From a checkpoint of a small segmentation model.
Model: 64-pixel images, encoder arch inception.
Rows from block 16 of the encoder, named by matrix and row number. Rows with one number belong to one channel. Each number is 500 + 25 x the weight over its row's rms, rounded and kept within 0 to 999. All counts start at 0. Numbers have three digits each. After the name is the row's rms in percent of the matrix's.
# r30: branch 2 reduce pointwise conv (encoder.blocks.16.r3.0.weight, 96x384x1x1), inputs 0-127
# b30: branch 2 3x3 conv (encoder.blocks.16.b3.0.weight, 144x96x3x3, transposed), outputs 0-14, a 3x3 kernel for each
r30.38 151:471500504447441464462451446451506490447493500453508464449466480459461500453488449465500452445478456446470493454500500457500500437452456505490453454493500455458482500444459494507480443500470483462460486444463505500488446444493500496460455459454463505449500473500507451446461504455500459448493486506500500482490504493505483500492495479495488494484482453479482500500496500457493507500487
b30.38 017:500527500549533520500500500500500500447478474525500552481449521500468538500500500520500479533500554500522481543481456523500500533437500500527500536500476519500500518529500500500482481500464500527500500540518500500500468545523524534500546500500500459535522528531519500439459469500500523518500500500462526500500500500500500527500500529500500478500528500500478500500500535465467526500500521500527536500500524
r30.39 111:454491500463439494438481461465549510439516519448524500459520492452471524454484500521527474428487469500483472469512516433487500485438463500500479453490527460442500500438500500494466461484508548441523512457453500500500500470500500489451483500477449487479513494466515452456500506464500450500482493519486513500500530487512492500500488475509477511478492449488480500532530509460500529490483
b30.39 049:500500525475603537500453513500500516489542500500515480467525511483554508510500487530565494545539482547490512509520532515478474541490500486533500510509500455500487481509488491524524476524463500512506491541513477486487513517500533488478459489506489500521500558507511472491517500466487483500526454480500500507488513535532488529535512479500533460500531518500530519500510486511528500469467479474477463467458500
r30.40 075:500476510500484484523515500500511483479500547448472510486525500485474500500483484514500500500483500500500500511529500471511438529519500512500500480514507473500450500500500500515474509500500471500527540461486464500508500500500492512466500500500479500500480561500521500483490500476480476484472467481516491512520511500500464500519516418491482500500516460500500500570532516512528543516500
b30.40 132:509517513514517513500518517520520500527532519518524500529535500531543530529532521500523520515524500519520507516517515517527525517523523527537531538544534532544538529522526524527531522521521525523517522529530500528521531527530500537523522528528518529522522535523519527520535540534536544538500530500532538534538544537500500524529530523527536530527534528525531516524525517525519521375377379375380380375376371
r30.41 086:510484500517526490523551500500500512516479526478483479500491493491500488500477486500527500531500500513500500500492508500500480520530500514500500531483500509525490509537477500500467486468520454500529524511527488487500487538500500510500500517519477500500500541521518500532500493500514532529485475472529477500512480500520477500484518454487510519514500487533520513546537491541547545500523
b30.41 159:509517517510500511500515509517519510520523520518518521500531513526536526500525520518517507516516514514513511500517500519522520513519517519527500520526527521528520513513500518523521513500516524532523531527525522525500525524522500500516522517500514500511514520514513521522500521500528500534529521528519500522500500527518500518520522512522526525500522522521524517524524500521523517377382375384380377380382374
r30.42 146:478495500445448462454443442449506489448489491450500470436458494453454484445484448462500463449493450453467500458508500444500494436438452513489460437500512446500482500448453493513493435479500472462452490436460500485500454443508490500500450459443447500451500500471500448456459500455490461439485500500480482491489493494492489492505486470500500493479500461494481490487493500500500500491490
b30.42 016:500469500500530500474500466451460528478463500500535500500558500523481500462472541521500500500555500465500500500500478523521500500467547500461476535543474500560500472473500500478479544500521460465500468470463500500500500521500500533500520500500474467500500520500500524520522472480500476500500473500500500500500500500538468531500500500500500500500467500500463438500500462453467526500537500475500500500500545
r30.43 094:470500519520508516492550500500500514500500500500500500500480473484500494512464500500468500514444490500449453500484479511500494515491529500500500526500492534528509500513500489516456508500517488481500528518500491467500500526500493507477500500500484510500484500500491500500526488500492494518500500492532500533500525500508500514476500500500500500510506493519511527588539524548536554492512
b30.43 147:500520512518521518500514512510500517516528521500519500525527520533535527500530524514513519500515519513521500511521515523525500519524519522527525513518522521521527518527525518531523516500523527529522527534532525527523523526500500527523518525518500500500525527529500521523526500534534529534533532527522530522500533530500500521500528517526530531520527521521500524529524526526522514375376378382382376372377378
r30.44 073:500500492500500483472491462500500500463513523463500500500500489500466500500464480436478500500437500466479484500534471500490500492474477500500482512500500513500491512513500525521459500462475529476500500500516517462500500461500489500452480500500487500477467523500488500482500533489488490500500475510488482533519534490510465500480528441488458500500500472515478482580535523488500532519500
b30.44 136:510509506513517513511513500519500500524521519520528521527527521533531531528531500500500500516520515500500509500514500523522527521518513523500530525523529524530531521529518500525500500528519530537523528536531529528528524500524529500520500526518521523500526528500521517513500525528500500529526535525521528521528537532519529500522529520523532528523523521526527521526525500526524514377384377375379377374377374
r30.45 087:500509500538540522529529514500524500544507529519500500500489500500535534509485500500561500534500526519500500500500524511485480500530545500509500544483514500538500500541500500520524514500549454500539518500528463500526500538488485480526500546538517483483500555526506519535521500522492531534500485508500500508512500500534500514500487465492518500500516490516534515563544500530536520500516
b30.45 155:510522500512516512500521517500512518526520524517513520519526516530536529500524517519500500500513510500517509516519512513516516514521517520526500500530529511526500518503518524522525500500500528528525523524524521521516500500522521500500523519523516517513512500517519524500521500529526524500500521525520500522500527528521523520522528514518524516500519519525523500520529500521524517378377380380386377380376373
r30.46 075:500491512473500500500500500478500500500486490500500472480500500500500500488500476458473465500462454513415451500482442480500467500500526500513478528525500500500500500500500511518476484500500485500500500500526500447500500500520490500467500478500500500500479500460500492479482517500491500500513472466500500518500520512477500520500500500485484500541500479510500521550526491515539500520525
b30.46 145:507500500500500514511516500519518512525525522525523513528500525529534530527527523515518513514518500516500500513524518524527520515527521524529500521524526521526500523521522517515519526523521530526528531531535527524520528530525500523529523500517500523512525522519512517513500523521524538529529500500519533528531534522522500500512500515522530523516528525524530500521528525523524521377375377380381378371373372
r30.47 155:494500500450462461458442443448469504454477500460500462450436491464460466446494454457468449466488442441488500459500500458490488436452452500488463460490500450458482504457448500510485447456451458451456483453460492482505456449493500500470458466447453488447491488482493459449454496452500462455500500494484481478492484486493493500492491500492493494486496459483483500480494490468488480500486
b30.47 014:464500528528500471535461477535500500524528500454534535500468477537542543500543500500476500478528457530538500468539465540464500464540458500455500542500462530473500500500531544500464477500500529500500543500522536462500466500525500461534500469500500472500538500500470528466500465526454474500477500500500529500500533523537500500500468500526500470500500500500500500545464457463500530457465457538500455500536532
r30.48 110:460500492469450500458449443451510500462511514456509460443473473447451519445510465506507430459484465500500487457505491455485483438456456491500444452500486445443474500500447510500484461481500500445467508437500500520490437458493500500462447449451500500446512489470486448452449492444493456449493480494493500488483514492500492483516500491492472500492500469500483500516486488446500512492492
b30.48 018:463500458483539500500500500500500482500482500500469472540473539500469500500500500500500500500480524500465500500519476531500470500466517500431531517517532500475519500526500520482500500500480500472482523500473500533484478518500500500500538465500500500467460542525500500500468482550500500483516500525483467500534500500525500500500500543483500500500500536553500522500461476461477469450472437500481500479433500
r30.49 097:500488500535521500525551527512524490538463515521500484500500478500525542489490526489561500550523512512500514486477500521500500533513520500500513500500500500538500488545517509492500509500526469500523500500525467486490476545500500488512509549523500500481500549519511508547511493500488535500494500508514462523500483513524510522492491467487493500509511500511500531592544519540532546500507
b30.49 162:513520516511523511511500516500517517525527520514521517524525515526536523500529519516518510516518516517517516516521512515518515515518515521527524522527525513521500517512500524527518510512514522520520525529523522521515516523523517525516523500521515500514500527500520523523500523500500521529500500527525529521521533527500527518500524520520530518500519516525519500523525517500518500381382384385385383379386380
r30.50 107:500506489500500511516528522500512491500500516500477493514491507510500515500500500500517491526500500500500500493500507500500481512529520485489510500509517500522500487525500507491513500524535473510524506521500491510500509523507485500512520512500514506500485543500500500521520489500509518500500495493514500524500494500517472511488500466511500500535500483506512530570557519524551526500500
b30.50 149:507517517516510500509520516517518512523526520520525518524526518532538531500525500500500500500512511519519500518526500521521521500525516522500526519524532524534522518511515500520523519500517530523520527530530523531521523529523524528525522522526517525517525524500500525522521529530525532527522524528521527500529533529520528520521526515523532528519531523521527520520524518521500522374376377377386378377382377
r30.51 118:486508507458439469458472464475516500463500520439512500476493493500500510449509473491495474500488500500500477462490500423484500500451457507500500459500488451446500493500459492507473449481482512440515506431460477500477481464500490500461478461454456487460494513462492449457461494466500441458493488483506491479493500500518482508490489454512500489500489450500475500511507506474511508510492
b30.51 094:481507500488500492500504506505505500519507515506511512516521500516517517512509510500500504495506500500508500519516514508517510517514515508509512500500506500504511511496517516506521510506517509520508521516519519526507526520512521511515517511515500494490500500493495504500509512500507511516507510511516509506517521523505512507505508500508517509512529505509515516512509509507514513427440429439441436436443435
r30.52 106:494500481445457465500443500474519507436500506500507488470505500460500512459489452508500471427500453500472500469476506440483508471448444500492461435500500449450500511446457509512500443500475525469509500441450471500513456448516500487474470457444445519454487500462494457500452506454487461434485500469500478500517513509500482509486500460488484500493500448494500493513500510457500512489500
b30.52 093:500503492495493495500507505500494487513509507500495500500513486505508500500506490500500500500500500503500500500500504500500505507511505496503500500513515507513512500505511511510511491500500508512507508509510500509507512516500507511505500500509497507486500495500495508500500489497507493500491495500504509513511505505493507500515515505525514517508521512511503504506506489509500487382385383378390378386378381
r30.53 110:475500514440500454500500447448469500463500500446486459441461476451452487500482446476484449460467448436493500453509508449500500440464456500500426445489508450500472492450427490500486454477486469446472487451462490515500428500500486500461432463461463510459483472478500443448445500434509463500489500494481500491487500479486500500500487500494481500492500451500486482510508487456506493500483
b30.53 018:517500500470500548500474526451482471528500500470467520469500500460483500500440547455500500533536500500575551518539500500500500474475500500519500474469532526500500500500483500500544500480549519500450521472518480476471516500465500528500500520500516528483469527474537500500452475500529544530519500535532500500481500480500500500468500500468481500528500477500550479500468469477521482466500528500500471500500500
r30.54 115:462505500466455461450461451455482500448495491444494479444500473449500500466481454500464438468460456452473449451519500442500487454463463514491435455500495462448475500466448500500459453460476500441464488468455507500473467470513500492445458453465471500449488467451507458452448500438507462451479484493479494487500500500483500500500492479500477481488491449500486486495500491467483500500484
b30.54 017:500500519476500500521548500500500457500500500535500528535500540519467477442472475477476454476437528500500500530541500537539534482477520462481500500500545545500526500534500500500467500530522500500469500500500481531500500523523526500500500500457474500478531500500466518500535464473540471470441541500539537500541547500500500540500500481482463500500532500467465500466526500460476500500477500454500444457442481
r30.55 112:451508509466456459452469448447500491466500490442494500454470477450455500466490447463454440464471458458470448459514489442500484444461476511500439453500500460450457491447461487511430457447475500445470487457446491518475438467500509489435444447464471519455510475436506467461457511439511465449483500507478500490495500491495500489516494473490473482500505441500500476484510480472488521500500
b30.55 016:554451522500448472500500500500475470500500500500520479500500540500531500500500557538539519527500500567466523500446500500500522500475548475526421500500500522500524521525475500500541521473500500500482478530474522500472540500476500500533524546469500473500500500500535475500540470480470539500478518500474526454500500526462500541522474500500500464500466481500500500476500500473500500470447481475478500475520500
r30.56 109:476486493450500457455471455436486509447500500500500465439446500447450471453481452479460500451484435440485481453500500461500470450459448500475436457493491440452464500453432509494482454462473466448459487445452493493500441445488500500447436453471457488475489485468487453500439493449509476454485493493500464485507500500489500507511500500494491487494500458500494493493500482500488500491485
b30.56 014:537500500469500500500500500500521500500500500477471500500500500531527500500500500500500500500500500500500520500457540470500500500500500500465459500444520478500528533458461500500537445472476500500500471500449500521472500500464500462500533500547500500531500464551471500536500473500465500500448541500500477500521537500530466500500521478525537500500526534471475524500527500500500468500467500500500500500541543
r30.57 082:476500484522500500520520512500470510476485500455500500500482456455500511500470514449467500516441500500439500500500500500469480492500500519500493509500507500500512500521480500507395511438500469493500500511500463477453484536500481500459500507500500500475475500500488500512500500500500515523500485476528508532518500511523472509482525467510483491520527500528523526588534510513531533486500
b30.57 146:512510509509524511511508510500519516519529521519500500521526520533528500530527526522518500513525513511515500513500500519524518519523518516521520519528500500529500516527518517528500500523516524533527522527525521521522526528500526500500516500500515517516522531521522515519500529527534524535528531527500528526527528532521521521517526516524527500500500520524524514524525515500524513374382376375378374377377377
r30.58 112:450500505466444454459463464446500484458500480444478500441500500450473487452488448500461439455487458457486454442500511451500500463441456521492438468500494454448473507464453493507459500500462500435468489443461506516472450500500506489446433447452459500441500467446500464465445491444487457451489482500500485500500510479500485507491489469500470500500488448481492481500512500453500516500481
b30.58 020:429465500500518451551467474452500500474524529483500500515528479477483500500500515467500437528434500478535500526463500516519500522500500460500500483521534526500554500582469459500500500573500500526500457500515475500468477500500500500472523500529500544515523531520500473500500500470500473500462500500500500500529500500471500500458500500485500477500500500469515516485500466500453500474500456480500500500500500
r30.59 071:482518500521500500500520491500500500500484500442523500500500459500474500485500500500500500526500500500425500500521451500437487519500538483527480522500491484500477512500515522492455500478500500473500536500500473442456500517500510485456478513500475509500483534500468481479500522476484500523500489489500460519488525524500487524500500489500482488535500500500514500565500500500509542500500
b30.59 137:512506511513520500509516509521500500523530521518523520524524500534537526531524528520526500514521517514517500520520515527524500517527518519500520500523531500520531519525519520500519529526526520529521528537525522526500531526530530533500500500520526500523529537500523526500535500525534531532531537531524533533533535532521525500500523518526531500500532524500526520522528517527523516369372371376375368369375369
r30.60 086:470500493458500438500465459439546510473510511500493460450447509500490539439485457460515484446514476500500526444486500456510500500443437500491443464507516424500520500453449500508500500500500472500485488500444487526481489500492500493487439450438500511471500545507500452463444500440500469442508491507507500500520510511500477509529511470486485512500500500500500486538533500500520520510500
b30.60 095:514526525510476495519531503510512508515513514509507511505510500509506517500514497500500506503500515507516505505520513509509518493507500495494500492494509493507500503522500514513500500496521529521516519527518526531518494514504517514505533509512510505500500489507505516503513523518524525527500514500515514514516518512514500518505514514510510515504505500517524523513517519500526527385393389392405392394401388
r30.61 089:518500513487500478492521483478516511500510517500484500481491500520500536464490467500519487514517500493500513522486515477532452531531527500476500486500500500508510480507514486500547500541534500500524500453508522522486500500500500510500524511514510511518500539500486452473489508500492509488500500500494483500516500500542481500490500483489493525500500500500510508571562515472519523500481
b30.61 121:511564536517492521523526512525528521529526521531525520538500534536542537519521500508500509526514520521537500533536523517528524505510500537532530529520526520528523520516500527519520500519500533513500526528525500527525500524526500531523535535522515515530530513526508519522527542532534557537500532536525536523534543533533535530526527534500520530516523500533534518534527500523528526382380377384389387380390378
r30.62 096:487500506537500500517553517514500511522500511511500486500471486500512536500513528508528477533540509515500506536500492526462500500549532494500527500478510520526500500536500500493527533525520500514500500500527493468518500543507500493517500551537515492511500559500500500535489483500500524511492512500517500522500492512514531515489514506500500508515511551511500512574527519480528519486500
b30.62 157:508516500510523513508511512516522523521529523522516517521500500527527526520500520500512508513515509515521509523517517517520514512519500520523528525529523513500521500515510528529523500522510522525520521531524518528521515526526521525525500500524519500522514525523500516521522532521528534500522525522518530526520531535500528521517521519520526518521518500500523517523529521522525520379382383381391383381384379
r30.63 088:448489513448433474439467455500500487453506500423517500500500500429457526451493500500500500438460500500500476500543519477507516490500500532516477451527517461461525522449472491527480478500500500425500500449456509525507451468493500492439454500500460508491509481485509446458469500453500500452500489484500500500509500500517500500507508487514468471500489459479500490508500483435500515483500
b30.63 036:473477510484571557472445488500509490490517475518500500500500485500514517488471509487518522500510491512450488481529509500528467487478500500500476500486500500487500471500480508490484518515543500509500500532513522500460514500516484500453500469527521500500500522510517475474500521454484533468521500481463500500500529533537500534519486500515500500500500512523536500518492509476481473417428425442438441415441435
r30.64 087:470493500454500451475452436500500500445500529472520500423500486500475532458538459500500455455500500443532518466492517473528509461441500484489447435500522500460525516500500500500529471510500500435500481455474520541516457500486480506500447475473454513500522512500500500446444500443500500473500500500486500500482488500511500481500512479515479511500500471474465492500510531443500508516487
b30.64 039:538559471500500500471508462515542535548559525521513487511500530488479525450529500510500517520514533524545480536540519477527484500490500509473538529500500500500500468500434526518500484517459500535515500532515528510512455500521500473470500500466521478500515500542500487500500500509509514549520500483467517500457500536500511500511520500489512500488478500491500514500544538488500500384401405398420445418434415
r30.65 088:474500500500456476467457442500500500451510510467488453500467511443456500447512457500479448445509456473488500476521513500500468473456442500524442500500500455500456500442455514500480432474460510467461507443500522530527466449500482500440446447452500500500500485462517435450500509500500442459500491509482500480500510500512483477500500500500477481472512500500487500468488500437492500484500
b30.65 026:447537448556483476484512449477531484529486500527524500514481474481475500500500518500464474500456500483483500516512528500500550443480466479500455516513500500500466528484526534516520474513500520532481533517468471500500465469442500456478500500469500500476526483500500500516482455500511471518512500523500529529473422515500468500500522500500484520532522540530500526472500526514487500477500486456500478474463465
r30.66 100:500509500516523527545534536500500500538500515532500500500511469529533500513500535472517520535500500517500508500492543538466472531533519518500500530487500512547473519550509500492518530517519470539527500519541511509513500544500477473532500529500512510511500532520500516500500492500492500533500512500509485500512500500530509509483508500490506500517492500516535526549529513561519519491507
b30.66 155:514523500505506500509521516516518518528522518516518515523522513521531523517528515515512508500500514500500516512521517500519517512500500519529525518530525519527518518500518522524520500511514527522522528525523518525520500527500500524520529524526500522515516514517514523500521520500532500529522500500525531527500500523500533521500522519523527526522523500500528517519500500500522500380379380377387379378378378
r30.67 084:463500507450435500463452436449500492500522500457500449500432483447443500457479469500459500446500444460488492444500493459500500431439450481510454500500489439454500476446454500515500455500443465500456514434452492510482450436515500500452440464500435518500500500452490439500459500500509453500480500500482488500507513487509500492478510500500487519500484467509500489460500526435493500500478
b30.67 022:542523500500536500500548533477526526476500500500500500480475527500469500476469500478467477500439464471530431500516538479500486466475500500461519500484475530518500500460472500529524500500518500500534500533500500515516500536500500482500500500500500500500500500500519535521522500500531500500485516520500500517541500515514500534522533500480500500500484500500500500500535533516527518448415422444467434415442444
r30.68 083:486500509450434458466468470442513500442500500461519485470465511454454477466500463457489454463471500500521511471514558452521471447463464531532448462500500453451500524472445511483500445451465521500491509439444493538478500437492493491500471439445453507473508537484500458444470492500500446444484492500500500491500500508489508500500500482514478517500493500482500486500513509459500512508479
b30.68 033:480510500518482500491539500537524512545526540545520511512489500477511486461486483511519517500532470500500518539516500510500520482490500535544553528547524555516511510542525520519500531481529487500500485510482500500463487500484500479500500468500524512500490484513500500483500500500479500517500500500515500469488480475474474500487475500500517520500500500487489465482489500500500475448449458474444442470469452
r30.69 075:518513500525500500500500500486521488500466500500475471500500500500500500512500522475500500530537500471524520491530545517500479500500500511500500529456481517500500488537500490500500500515508453500491526524500482500514500529531509482500484530500500486476478572519500516500477500500500500500478500500500500500500500500531510524489516460500487522500515500483500500581543500515532541500523
b30.69 132:500508512509518509519513507518524513519531514519515520519532518519521516528534500500507510512514504505500513500511516500525519517520518500500525524500532522537526500526520527528500505514500524529531529523532515524529521536530500532527527525522500518500515522522500521523500527536537528535525525523527534532537533545527533527523529525528533530500521500500530517500524526523500515368373370367375369364371362
r30.70 088:500500516460500476456500440442500507500508500472500518432500513476484514463526453547534500444525500456512500500488478500493508448500463492500473430500524500500500500472470500516523467512500527457500507424453513500489500500500507500476450500500445521500525542507490426461469483500500458455486500486500494481473482485514500507491513461500493491492484445491507481545516500452512530514500
b30.70 044:500516525500564487514521500530516487517532500515500477500500507520510524500508521486514463522509543500531500507521500500491477514507500500486490484500530500487469515458465537510509519510490500492477519527514500516480490515524514500500524500484500491519500513539500500512512508473500515510485491488486500500511507539500522507525533500532517500529492490526534513491500516500466500420424428410421414428414425
r30.71 096:500484500460500500500458471443528511500492500500500500460500500486500556449541500532576500465531500457527526455483519463476477459468468500529500455507500451500518511479461489506556476520528508500506485451451479539525457457490493500500500500450500500449507537525481455500452488462485475445492500500500500493484508488508500500532510462500488512485473452489478486513514526458529522509500
b30.71 068:513536500524500500500525500530520509535518491533494508500500500500500500485525500500476473538500512505544511518510500481485506484478491488500516518527509500518495483488480500509523484485471523513500500516500500523458467509506492493475528500476524494479485500527482518519489506523512514511510487494500517500479500492500513506528524490533530531518514517500506524500516500493507516384403395382400392402405395
r30.72 135:466500500454445458448443443500516505456490507500505430441438485445449500453500445458473500448495456453481463450509511457500478449450448500500460449500511438500479500445445491500464449458465452460452500436454500500508451446500492500500449459456454500440500476458507447441447509500505444460490493489492500493494506489494495492507496475509500491492500449489478491478496500450500500511480
b30.72 016:542444460500526444467569500533500500500500544520454500500479466500548467474500443476500500479500461454500525474481519528455500480481500475500467500558549531500471500462479547481500542476462533534530500500476547500521480522500500500500500533500476541500466547460500500500534478520522534500481500500500500500465520525500500500475523533500522500500479469500500500537463452445469539523467500500500500467500500
r30.73 136:451500506453453456448440453441484492454500494449485462457464493452500500447506460466461435454494460447470471445512509441480488458456441510492435441508505450458478509448452500490449442442446479500455483500444500500500449449505500500438437456500443500442500460455500452456500500447492447457500492500485479485489500493500494492500500469492481485500487466494496500484492493453492500500485
b30.73 020:472500500500500500500500500484523517500528500500528483528500500531459460500500500500500500500500500530470500519523500470500500476500548500500500526500470500474517500500517527470475477459500516531471500500521500541500528500500500500481500500520459500500500500551500524517477523500519479500474500467521483468500477514500500500500500470500500500544500516500500518500539500481518484456500417437467460442466447
r30.74 081:500518519500489490522535529511547512518461500478500500500479485488508552500515500500546500500510500509500500512500538492500478511528517512513511500500488500533500489517484500500493514500512458500530535489500480524523500550515500493500509540526464513500500550500500500500485475500514500500500478470515475478491487500529491521500490444500500512500500500492500529568527482500525531483522
b30.74 147:515525500500520515510522500521520500520528526521500522524539517533541530527532500517513513500514500517521500523524520521524518513520518523521520524531533518523523517508513531527525521500500528524520525528525522527519500530522520532500526500525514525515517523522500525526527527526525531500528530531531531532533500529520500522524530515526531500522522500525528500520528520524521519377380379374385376371376373
r30.75 072:500500510513500500515519500500492517500465500463500482500500452500500500519451511500500485475436457500464500500500500509500476500500500524500468500500492487513477483484510488512407488461500476500500531500500486475456472490482500475485500500522464500484472519500500485500471518463492500524509462500509500538500500530500476525510500442500467512540522444500515491580522500526525512511481
b30.75 140:510505500508519514511500510514523511522526522514521518520532517530529525530530520520526513513527500512514511500518516525523521514525500525522518526531531530526532519528500500526500514520500521535522530527527522527500531527500527525520516500500521524500524522500524516518531524526536524534532529525530530500525535500500530500525530500526530526522524500500522500528523516500518500375374371373373372368370371
r30.76 134:469500510500500500446438449443522507455492495500500458440461484440500500454490454447478439455493458438477474439507505449488485445458439509500443442507516453445500500456439505500473454464453460445455488437451505510500500437495510493455452457449445495457500500500500451463448505449511452447487495492489473483500512500500495500500495467500488500491487464485485496500491491500505510500500
b30.76 018:482500500402500467500539500500500479546482522531500500475517500500482473525500500500500521500500581500529532500500500481500500466525529500464517500500538475527500500440475478500522500483500500500500500481500500476500500500516500500500500480521500500522469500500480500526472500526534469500500538500500500534500500500528527529475476500458527500532500482500500500500471459469500500500500500500500500500500454
r30.77 126:458493509449428459449447444461500500444507507447506500446500500446461520452486451506500443435491461462484468459500508448487500454457451495500500429506519467446500512459500509510500500500500514433488515427439500500494456450493500500500500462500448500467515482467500452442455490456510466436500491492490479484485515493500485489500505500500481507481500465500479495515500500440500511500486
b30.77 027:469463535485679540500436576512525500487517500500500487488447539500475481500477500500512482542480500512500500500500466489500462487480485489473458516500500515513500462457460489524522500468524453500482500500469488448432473475512534500463450468517483467517516535500484480514511482463484500500447515500500500527548542584526500528531514500546500473511474489535512472489500500439500500469483500472484487451453447
r30.78 089:500487488500500500516520500483500513535500500500474486500500500500500480483516486471513508528486500515475500479482531514500456500530500500500515525515476500500458500521500508516476491486500452509543536488500488500500494527492486487507500500531500500500500550500490520512500493489482525533492500489527500488500493500500500529500500435494500490528508460518511534558540500568548500500529
b30.78 159:509515500500510517513520510516517510523520520520517517500527500528535529516530500500519515500518500500500514511520514521517520514518519520526519515527528513520524516500518500500523519515520528529522528530525518523519521523523500519500522520523513520511518521518500522512500500500532522527526500520500528520500532526518519521518526517518532520513523516520528521518527518500520500378385375377388384374379375
r30.79 132:473490493449447462458441442443506496452494492451500442453430500456467490450509453461480500445485452452484478500500500441476474434441447505500443451505509442456484489500437509491471451444452450458461484446446493505500454433500500500453447453448453510445500472461500439451500489500508459441494489500500500500488500493500500491508492485489487500479500500493488490500507494500500495510493
b30.79 015:500500537538534548500541542500500500500463467500500500521520541500536500500500480500500477500500453526526500500500526500550526500540539500500546500500525471500500500467480446477500520457446500520500500462520500500500500524500477480500540538541500459500542466473466500478471500453464500500500500500463469537500500500522500538533539500469470524535500528466547473540528500500500500523500534500500500465441500
r30.80 133:475506508440454500460453437500500505456500500461505450448439485462461500445496460435483452466511441448469481453500500446484483442443443510500500445500500442455500500500439500507478440450468456452455492437452510507489461436504510500500458459442443500436500487476509452441446500453500456445492500489490486491491500487512492485489500477500489491490500467482493492488500500500490500490492
b30.80 017:451500531531500500443500500500500500500500463500531537539458458441460532533500500500500539500500526500500500444500456500500457500500500533500471532555500447500472526500544500479500500460475446500459446500527481480500479500500535500500500465535500500524447473500500526500500500525500450518500471479500500500472462500500500500524517524500500535471444467500465455457500449500500444500500500500524500500529469
r30.81 083:469500500539508510516551487488524500511471522500489518500500475461500550500513519482500473500512500490523508500511533519500500520500500500483481500465486500500500492516500487500500523508500508500500500520500471534522500542510525479500487535521485479509510570500490477500500480500482515517512500477521461491532500500500500500500514500484473508484500478520500513595526500500500529500516
b30.81 147:518518518500524515519500500520523522500525525517500520528535523533537526529533524518500508519513500517513500526528520517524521519523521526500529520521527500500524516518516527536527514517517526532527529531527528525525517524525525500528500523527517524500517528526515522522500534527534500534524529527500538533500538531525528521527523500522530523522523521522500525527531522529530518373377372377381376374378375
r30.82 078:500507500509511528500532508500489500513485514476492500500500500514500500500478500444500500500474508516427459482513485478448500517523522512500500517500500488500449500487491500509500500500519455500521528476507475500500479500491490488500500500500500514500471515491500491500500500512519485500500500462512500500500510530500509500512500500511482500552500500500514524562500512539531520513500
b30.82 146:509513520507506500509525518514518511527524522517524518525531517534534531500525519521525521515527520518512516516522500527526517516523521519528519522529531528532528518519521511500518519521523529526500524527524525525500529528524527527526524524500518525517500500518520527516529500500500526528525530523523528529500533524500531519520528513525530523514525500524524500521527500500522513372376377378384379371378378
r30.83 082:500518500562500500500500535490514511500510500500491500500500484500534531500500526500523510500500520500459473500487526520439500536524541512467528500500500500500485481500500500500500532526500476500500531500535500476460500573500481512514500542500490486500500539492491511520500500526513500526489493500531500500500489483525507508489508483490461512511517500509500500600533524522536534492500
b30.83 151:510526512512521500517512513500524521517530519515520518524529516525532521521526525500512517500500500512518500520519516513522515500515514518525529500500525514523500506526506521528519500519500524532528527529525522527500518526500516500500523525521513500519500524522516523500526523528527531500526500528500531523522528500520500521521527519525526520524520522526529523528527520521526521380379382387384384381387378
r30.84 086:500507493466448452459451451462500481457500500453487457449463489469446477435481469463514444456500500500453484459500487459490500457500460511516454459515489431468465484450434500500477444500487469453460490453472500472472450454487500486500447471458445481452488500455516455460452500500500439461478500484488500500511500500493500493480500481485500511480511478479500480500516500455490490500500
b30.84 022:451519479500500500450517544549500500525500500500537467500500484500476546500500500472500500451500551547537514468483526500500500500513535529500476500538500500522477521486500500500537500533446468513500481479500500500500500500500500535479500500468473500459474500470467517515525544528500500514535486500500528554523524514524500500500470520485500500500500526500500500475480435500431470424441455437463452468422449
r30.85 095:472492493488446500465474449473525500451525492447512492467508462458500543471492500559510465419473500476486459500488508500486500465438500517516500431517525489470534480463480508520500490535509552458527511448463488521512459469509493512500500500500458500472516487500515463469500489500489500500494500510477493476489517500510500490513487465507479500490500500500485500559535531500509542515488
b30.85 048:459474500491652517457441515500467490468516479477500515452490511533482500535478500535510500552488543538536492510486500467485453518478480500490500547509550478554531510491454525541507486543500462469472479500477494472446500512500527518457527490500516490520486526500489464494490518451481500500500477514490509518530530536534523520540520509578521500559500500534500512467492473475445466442445453460435449463442469
r30.86 090:510488508500515500516536524500500500500475510500500476519464490500483512529465500459500487538470500519450500500515466500456467508522554477500500535500509500534500500527500500500500523465500500478500524525526500473481479520514512507471500500534529488489500500477487490521512520500515533543520508488511500537519510500485493512500509509489480522540491547516500522585536520500521543500531
b30.86 146:510500508509520510509511506521526500518527518523520523500524527528531527526519527519519500512513510516512508513515500521524518518519515526523526521521527523523533500529521517523500517522523523528525528529531522525526500525524500529524519500521523521500524525517516517518500532523500536530500535500519528530500541532520529500522526520521529523519521525521525500525528519518524500373376379373379375371374374
r30.87 092:500514509527500512524528526485521500500500520509500485500465481510500549500500500491515488543540493500465490500507512524451500512556530508500510500485525500516500500545524490520554524543513510500510518514517500500515500547493500516500517528519500500490510535500500483519510483512527531500500493500526489538500500523500519519500500484493482515516517530500508500562537518508531517500500
b30.87 155:508520507500522500508518508519520522525523520520523523520500519526529530522521523510511509521512517513523511519521512517517500511500514500500531522523526517500525512511511526525520520520500524522521526529529518520500514529525522500523522524522520513514525500527514517516523526528500532533523530530518534527500530532521527522517521525519526520500520525522524514500525520517522514383382383382384384381383381
r30.88 085:459500516467444500500447460449520515455488492445513463432489508449466500500490500483471450452500443462474461453512484445500493471463455492507439454488492454467485486445468485500500464469464517422471492444463488500487460472492500493446466462485459475480500473445513443447464500433513487464473500490470500477487500507479500500509514466492480489480508500489480500488508500457492500508469
b30.88 018:459442500500554520500450500540522522500555474522521473500532500483500522519454531500535447458500500457458525500500500500532500500520500544500500459476532500473500535500481470500500500500500454539500525544500546518471469529526500478500500519500500523539538533500521500518500500500527527500534500500526500500500518474536538530529500500478474500476500500437483500500500465467473500500483469500478500466500464